{"horizontal_flip": false, "encoder_activation": "gelu", "text_encoder_activation": "squared_relu", "text_encoder_qk_norm": false, "optimizer": "adamw"}
Rows from block 5 of the text encoder, named by matrix and row number. Rows with one number belong to one neuron. Each number is 128 + 24 x the weight over its row's rms, rounded and kept within 0 to 255. All counts start at 0. After the name is the row's rms in percent of the matrix's.
# fc1: MLP up (text_encoder.blocks.5.mlp.fc1.weight, 384x128), inputs 64-127
# fc2: MLP down (text_encoder.blocks.5.mlp.fc2.weight, 128x384, transposed), outputs 64-127
fc1.224 106 [ 62 139 124 120 152 120 100 121 109 155 161  96 152 133 108 117 171 153 116 136  87  97 153 128 172 103 119 124 141 143 131 128 145 108 134 108 159 127 149 126 144 120 124  94 162 127 117 123 140 121 175 117 125 100 117  79 116 160 121 118 122 114 146 151]
fc1.225 083 [121 131 114  91 125 127 101 139 143  92 124 141 158 120 147 104 142 144 186 100 131 153 111 118 132 115 128 139 100  97 114 150 136 145  98 157 138 158 100 109 134 112 157 151  98 104 124 140 101 145 105 135 105 114 154 106  82 175 178  79 107 113 129 141]
fc1.226 068 [123 150 152 135 137 103 111 172  99 153 128 136 142  94 146  92 186 114 151 144  95 143 119 154  96 106 149 128 115 143 163 122 131 107 116 111 137 104 115 145 110 185 129 107 139  92 132  97 129 110 112 134  76 153 128 106 131 140 129  93 113 121 119 177]
fc1.227 087 [108 127 142 147 132 125 103 170 116 106 123 114 139 155 112  82 160 119 120 144 143 146 157 104 144 166 146 120 151 144 120 159 124 112  79 132 130  93 196 124 149 129 140 175 128 148 118 132 132 110 141  93 110 117 115  78  95 100 120  90 116 140 100 165]
fc1.228 097 [132 121 138 134 156 111 114 173  94  98 120  86 158 104 117  93 147 115 141 145 105 127 139 155 135 117  81 120 152 147 117 156 132 115 109 170 120 118 155 144 137 133 133 130 130 147 133 132 112 136 126 139 112  93 108 100  90 121 152 120  94 108 115 130]
fc1.229 064 [107 141  91 165 111 112 110 164 116 128 128  99 112 161 104 115 168 167 138 148 142 133 127  91  86 170 145 127 105 121  93 110 119 138 132 133 176 120 143 127 119 123 110 151 167 121 137 134  97 136 101 148 119  81 161  76 103 118 117 102 110 144 124 122]
fc1.230 086 [118 170 131 116 112 100 128  95 119 108 160 137 146 105 121 110 173 165 132 148 115 137 137 120 123 127 119 111 129 133 120 124  91 150  91 107 150 111 173 138 103 125 132 112 126 133 101 113 170 119 167 119 154 131 145 132  91 175 126  69 156 123 138 171]
fc1.231 074 [111  87 140 122 128 128  85 153  95 115 138 103 172 105 141 116 144 179 171 136 113  95 126 134  76 137 140 150 162 129 124 160 158  95 121 171 165 155 157 143 136 134 136 153 151 111 114 143 120 150 131 163  90 114 166  93 147  90 149 143  72 154 112 108]
fc1.232 064 [145 139 134  86 108 137 114 139 133 136 122 134 166 108  93 139 111 137 147 163  81 123  95 155 101 133 129 113 146  77 134 147 123 119 120 155 121 130 146 157  84 116 123 159 162 158 107  88 132 135 136  76  89 129 128 113 113 146 178 141 112  70 115 129]
fc1.233 069 [111  96 119 104 163 154  99 138  84 103 133 129 136 155 119 110 160 150 145 151 114 132  95 124 106 101  73 127  94 118 119 103 114  70  91 165 126 104 141 143 118 139  92 140 104 107  95  93  83 112 126 114 129 103 118 147 114 126 139  95  77  86 134 127]
fc1.234 103 [135 147 141 108 161 119  94 113 119 110 138 136 151 141 164 130 188 151 138 129 126 138 104 111 163 126 141  90 138 147 108 117 127 102 120 126 124 131 123 162 119 127 141 126 129 145  81 142  92  92 160 105 121 120 141 109 121 150 111  95 139 112 149 178]
fc1.235 068 [ 93 123 160 122 102 109  70 143 123 140 117  82 147 151 151 130 177 116 149 109 131 125  86 104 108 157 123 153 164 111  84 174 100 114 146 161 143 107 129 124 111 117 134 118 155 143 141 146 126 117  98 128 126 117 147 127 161 151 131 111 123 107 125 127]
fc1.236 108 [163 127 120 126 146 120 110 114 158 138 127 133 182 123 161 130 135 166 118 157  92 129 131 116 133  85 104  82 121 131 117 119 148  93 136 122 127 138  87 134 122 100 128 120 153 152  98 115 151 119 125 148 110 149 121 100 119 136 141  61 114 169 153 131]
fc1.237 065 [ 69 105 186 122 135  82 118 154 142 146 126 146 124 116  98 107 119 118 133 130 100 142 161 141 131 155 149 111 199 134 114 147 130 127 105 110 137 101 133 108 133 158 122 134 155 121  90 109 124 133 145 121 148 138 137 129  95 125 192 118 105 127 104 117]
fc1.238 078 [101 121 153 133 138 107 115 121 113 168 138 148 131 158 103 130 142 140 111  71 135 144 152 174 123 121 121  93 156 145 141 100 110  75 148 129 145 100 143 107 117 171 128 119 116 153 135 137 182 159 134 134 119 111  95 113 122 147 106 129 135 124 138 155]
fc1.239 107 [120 115 114 136 177 151 104 109 155 113 124 113 149  86 121 140  95 150 158 113 115 132 122 105 148 100  66 109 151  96 169 100 117 120 124 160 145 126 111 171  85 145 162 118 158 114 113 149 151 119 142 121 146 134 133 116 120 150 132  98 135 119 103  99]
fc1.240 068 [135 150 105 125 140  83  90 155 171 120 148 128 141 135 158 153 140 161 122 164 141  97 112 108 114 141 123 112 176 148 102 135 115 142 105 130 104 115 167 146 130 141 112 158 162  98 174 125 114 150 141  96 102 104 153 136 167 162 140 105 124 113 137  45]
fc1.241 087 [121 155 107 152 111 108 147 116 148 117 131 118 122 128 129 105 147 148 149  88 145 120 116 144 119  91 117 152 131 152 144 180  80  97 134 142 145 191 115 142  90 101 148 129 151 124 147 138 119 132 113 100 144  87 101 113 152 147 113 132 132 134 128  97]
fc1.242 161 [102 138 132 108 141 157 141 184 146 158  90 112 142 160 146 141 136 141 124  82 100 139 103 131  85 131  94 150 139 103 133 140 131  87 123 157 101 137 127 112 139 139 134 123 154  93 142 134  92 135 129 120  97  96 156 127 121 154 145 110 132  83 132  98]
fc1.243 064 [124 144 125 107 151  89 140 139 133 138  89  95 120 134 148 126 159 145 115 122 122 146 135 115 112 136 128 125 175 109 114 140 131 108 119 132 126 181 106 111 107 106 171 142 103 124 132 132 128 143 177 142 131 130 118 104 105 160 137 113 131 136 146 117]
fc1.244 105 [138 106 117 112 117 118 115 162 148 128 161 135 163 130 108 115 128 137 182 119 144 117 104 109 120 114 120 104 131 103 145 119 119 129  91 125 130 167  86 137 115 126 142 146 156 124 114 129  89 131  92 137 140 159 170 120  94 149  99  97 109 149 129 109]
fc1.245 130 [105 136 137 112 133 109  77 122  80 144 151 138 159 155 125  87 164 145 136 141 106 141 144 133 108 110 125  93 108 132 129 159 106 113  91 147 138 165 113 121 131 155 132 147 171  97 115 116  78 116 123 138 113 103 134 146 131 189 159  83 109 115 114 157]
fc1.246 121 [125 132 133 102 158 113  68 125 100 121 138 123 153 152 117  97 171 158 163 148 109 110 127 144 119 130 130  77 123 151 133 143  97  95 111 158 129 154 117 118 122 151 114 108 163 116 126 122  76 143 119 134 111 109 146 146 152 160 161 116  83 124 118 161]
fc1.247 095 [121 131 131 137 138 101 125 153 120 136 110  90 148 126 131 128 154 114 187 124 137 143 128 118 126 134 150  97 122 115 146 154 127 150  62 158 138 136 143 120 138 121 154 151 149 142 173 106 115 127 111 147 120  89  95  91 135 151 141 135  94 111  89 109]
fc1.248 063 [118 151 145 110 116 109 118 100 105 108  97 132 137 104 136 123 127 106 153  81 138 156 103 116 176 149 144 110 144  81  97  98 106 125 128 106 127 162 148 130 107 138  94 145 172 160 144 128 136 130 121 135 164 102  96 104 113 134 129 103 137 112 105 119]
fc2.224 082 [119 113 110 129 132 117 122  59 187 137 167 131 123 122  75 150 147 140 169 138 112 111 136 133 175 144 105 133  95  78 136 126 144 152 113 140 142 110 171 155 101 163 162 101 159 126 140 135 157 110 162 124 117 140 102 119 188  75 140 133 118 117 121 137]
fc2.225 074 [143 119 104  95 129  98 142 170 188  88 131 154 162 165  72 132 114 109 122 179 118 140 127 108 119 139 131 198 128 133  88 125 140 141 124 121 110 134  98 141  91 126 143 127 125 114 113 162 112 139 101 126 130 167 144 135 137  87 133 143 144  98 121 112]
fc2.226 057 [102 101 132 155 179 114 101 120 146 109 133 106 147 107 142 146 143 147 133 113 143 121 112 161 145 115 133 124  92  79 123 124 150 151 121 123 122 124 170  99 135 133 109  71 148 137 127 133 157 124 163 131 185 100 112 152 173 118  94 126 107 136  89 126]
fc2.227 085 [ 73  93 146 158 137 130 114 108 130 105 131 151 141 106 121 125 190  87 150 131 119 151 155  88 125 130 158 122 116  66  95 122  99 104  93 157 176 132 167 137 157 162 123 133 135 196 133 146 141 142 126 125 125 124 106 150 158 158 118 143 110 155 112 113]
fc2.228 098 [ 70 125 130 175 160 111 103 135  87 109  99 115 148  99 139  91 131  91 162 132 109 156 165 120 114 138 145 149 132  96 103 114  97 101 111 127 183  95 162 119 167 125 123 100 142 181 108 130 151 123 103 114 114 105 128 128 139 157 101 127 109 159 105 137]
fc2.229 053 [138 147 108 175 135 126 134 138 147  70 131  75 140 117 156  98 137  98 142  76 162 156 129 137 170 120  91 143 111 130 116 121 124 157 134 113 104 118 112 147 156 137 122 135 115  97 125 116 166 121  82 103 180 140 118 155 104 130 143 135 115 168 151 101]
fc2.230 081 [141 103 145 145 141 158 123 105 146 106 143 143 113 104 146 164 133  99 119 101 168 127 142  78 189 115 108 174 106 117 151  84 103 159 160 137 156 128 153 140  91 142 138 107 116 166 112 125 169  94  94 152 130 155  67 143 140 136 146 142 122 163 129  73]
fc2.231 057 [107 139  85 153 185 123 146 123 144 124 143 113 131 170 102 104 151  93 157 104  96 177 130 133 161 154 132 144 183 126 123  80 132 131 123 107 124 140 167 164 129 111 128  89 129 125 101  94 120 126 147 117 107 111 122 107 117 101 123 108 118 154 141  96]
fc2.232 049 [159 153 163 167 111 119  93 114 150 116  88 104 132 120 146  78 130 114 128 149 191 150 108 146 122 157 144  99 132 116 153 106 123 136 123 138 110 104 126 173 117 105 130 168 128 135  91 130 101 114 163 126 115 121 120 131 125 153 128 111 141 160 112 108]
fc2.233 060 [140 163  97 134 155 175 126 154 132  65  96 144  67 128 136 116 157 147 115 140 136 126 118 110 134 122 124 112  91 169 105 124 181 103 151 132 102 108 130  89 113 126 151 148 134 111 165 142 162 120 112 154 146 150 100 121 135 109 132 141  92 129  97 133]
fc2.234 085 [103 121 159 169 161 143 122  96 133  70 154 153 154  84 124 132 121 118 127 172 150 133 144  60 161 140 110 141 127  75 122  96 149  96 116 118 155 107 172 129 118 127 152 100 136 184 141 135 161 112 142 106 121 173  76 132 137 125 147 125 136 134 136 113]
fc2.235 053 [114  90  99 115 131 122 110 141 169 123 123  87 121 118 121 151 133 135 125 119 131  73 126 134 117 104 126 149 115 137 143 113 146 117 153  73 141 106 142 139 107 129 141 127 173 108 145 116 152 134 132  62 134 159  97 169 134 109 112  87 183 131  71  93]
fc2.236 124 [115 130 152 146 147 140 134  79  80  95 199 141 158 112 185 145 129 128 127 166 106 138 164 111 137 129  89  92 127 147  92 123 134  88 134  94 135  96 124 104 129 116 167 102 112 204 115 109 163 118 160 116 121 130 126 113 131 149 113  95 133 162 141 126]
fc2.237 046 [ 89 109  88 155  95 133 135 136 136 159 155 123 123  84 159 140 143 124 150 136 171 130  93 155 142 116 137 125 175  93 126 109 125 116 104 113  78 134 145 134 107  80 141 158 113 125 197 105 128 122 105 121 113 130 138  96 169 138 108 141 157 144 121 105]
fc2.238 056 [115 133 127  90 151 150 150 124 140 157 148 105 116  95  99 161 121 157 129 141 119 141  99 152 146 149 109 145 139 125 136 126 134 145 144 145 138 132 137 114  99 136 145 136  95  68 106 144 115 111 159 127  88  73 116 132 127 119 156 129 148 104 129 159]
fc2.239 119 [121 126 135 145 117 151 130  68 198 133 153 122 118  85 114 147 113 108 144 135 131 124 140 127 165 145 106 127 121  70 158  93 163 136 139 132 156 107 150 136 104 151 154 137 122 132 125 135 133  87 175 113 130 131 102 140 218 102 119 143 103 114 127 134]
fc2.240 048 [133 114  97 130 133 126  92 144 150  95 119  77 117 114 140 159 108 167  85 168 107  91 130 120 109 152 112  82 109 102 160 159 109 106 152 163 110 122 128 148 110 155 135 117 155 135 135 103 126 123 165 101 107 117 129 138 144 132 141 161 122 128 154 144]
fc2.241 084 [165 129 115 128 159 135 110 114 127 101 138 135 126 122 146 125 109 123 132 132 153  98 129 118 151 133 105 105 109 131 117  95 131 147 192 117 170 123 159 164 122 134 153  88 143 115 140 131 179 117 152 118 137 135  92 175 146 102 124 108  99 104 109 107]
fc2.242 167 [156 143  95  60 131 137 148 154 149 117 104 148 119 138 134 134 147 136 101 112 144 129 135 190  84 122 175 152  97 123 114 156 106 133 142 139 113 106 122 125  77 134 124 116 142  69 126 145 108 144 159 102 123 121 147 124 101 120 110  88 126  64  93 149]
fc2.243 044 [ 81 154  85 160  79  90 170 122 144 138 152 117 146 137  85 121 160 125 122 105 110 144 143 137 130 110 131 159 158 106 116  96 119 133 146 109  94 176 168 144 150 115 144  70 124 140 163 129 183 129 133 160  97 128 103 166  70 123 126 134 138 152  70 114]
fc2.244 111 [104 107 110 125 130  99 131 156 170 107 162 120 149 143  87 110 135 115 124 187 116 157 139 134 118 130 130 207 143 105  99 141 129 109  95 114 109 166  85 115 108 130 168 121 135 111 134 158  84 117 139 155 142 145 151 143 141 130 168 135 131  88  92 110]
fc2.245 141 [ 96 116 125 108 158 109  67 101  83 152 132 114 114 149 148 112 138 155 127 164 124 130 128 161  82 127 120 104  86 153 116 136 140 106 138 133 118 155 123  91 140 133 104 129 138 141 155 141 139 116 134 150 153 129 124 146 208 148 114 122 144 125  96 143]
fc2.246 137 [ 93 108 119 111 151  94  85  82  87 155 109 122 125 165 138 131 145 162 143 162 122 147 136 151 108 122 133  86  84 149 117 140 135 110 137 131 133 131 150  95 148 123 109 148 138 138 158 128 135 137 123 142 130 132 127 120 224 163 117 114 145 128 108 126]
fc2.247 096 [ 84 138 114 149 147 102 129 123 119  82 131 134 146  81 178  92 156 112 143 128 105 162 148 131 138 105 125 123 141 148  57 100 120 139 136 115 131  79 150  94 142 132 126 141 128 162 156 151 149 122 125 145 124 131 134 116 131 151  91 150 165 131 103 122]
fc2.248 038 [130 169 119 120 142  96 102 141 157 141 127 177 144 129 111 103 148  93 134 167 106 166 133 135  83 114 130 129 140 110 118 101 146 128 111 113 108 147 101 109 107 121 177 137 139 137 126 150 102 113 117 125 140 127 126 137 141 159  91 117 131  58 103  57]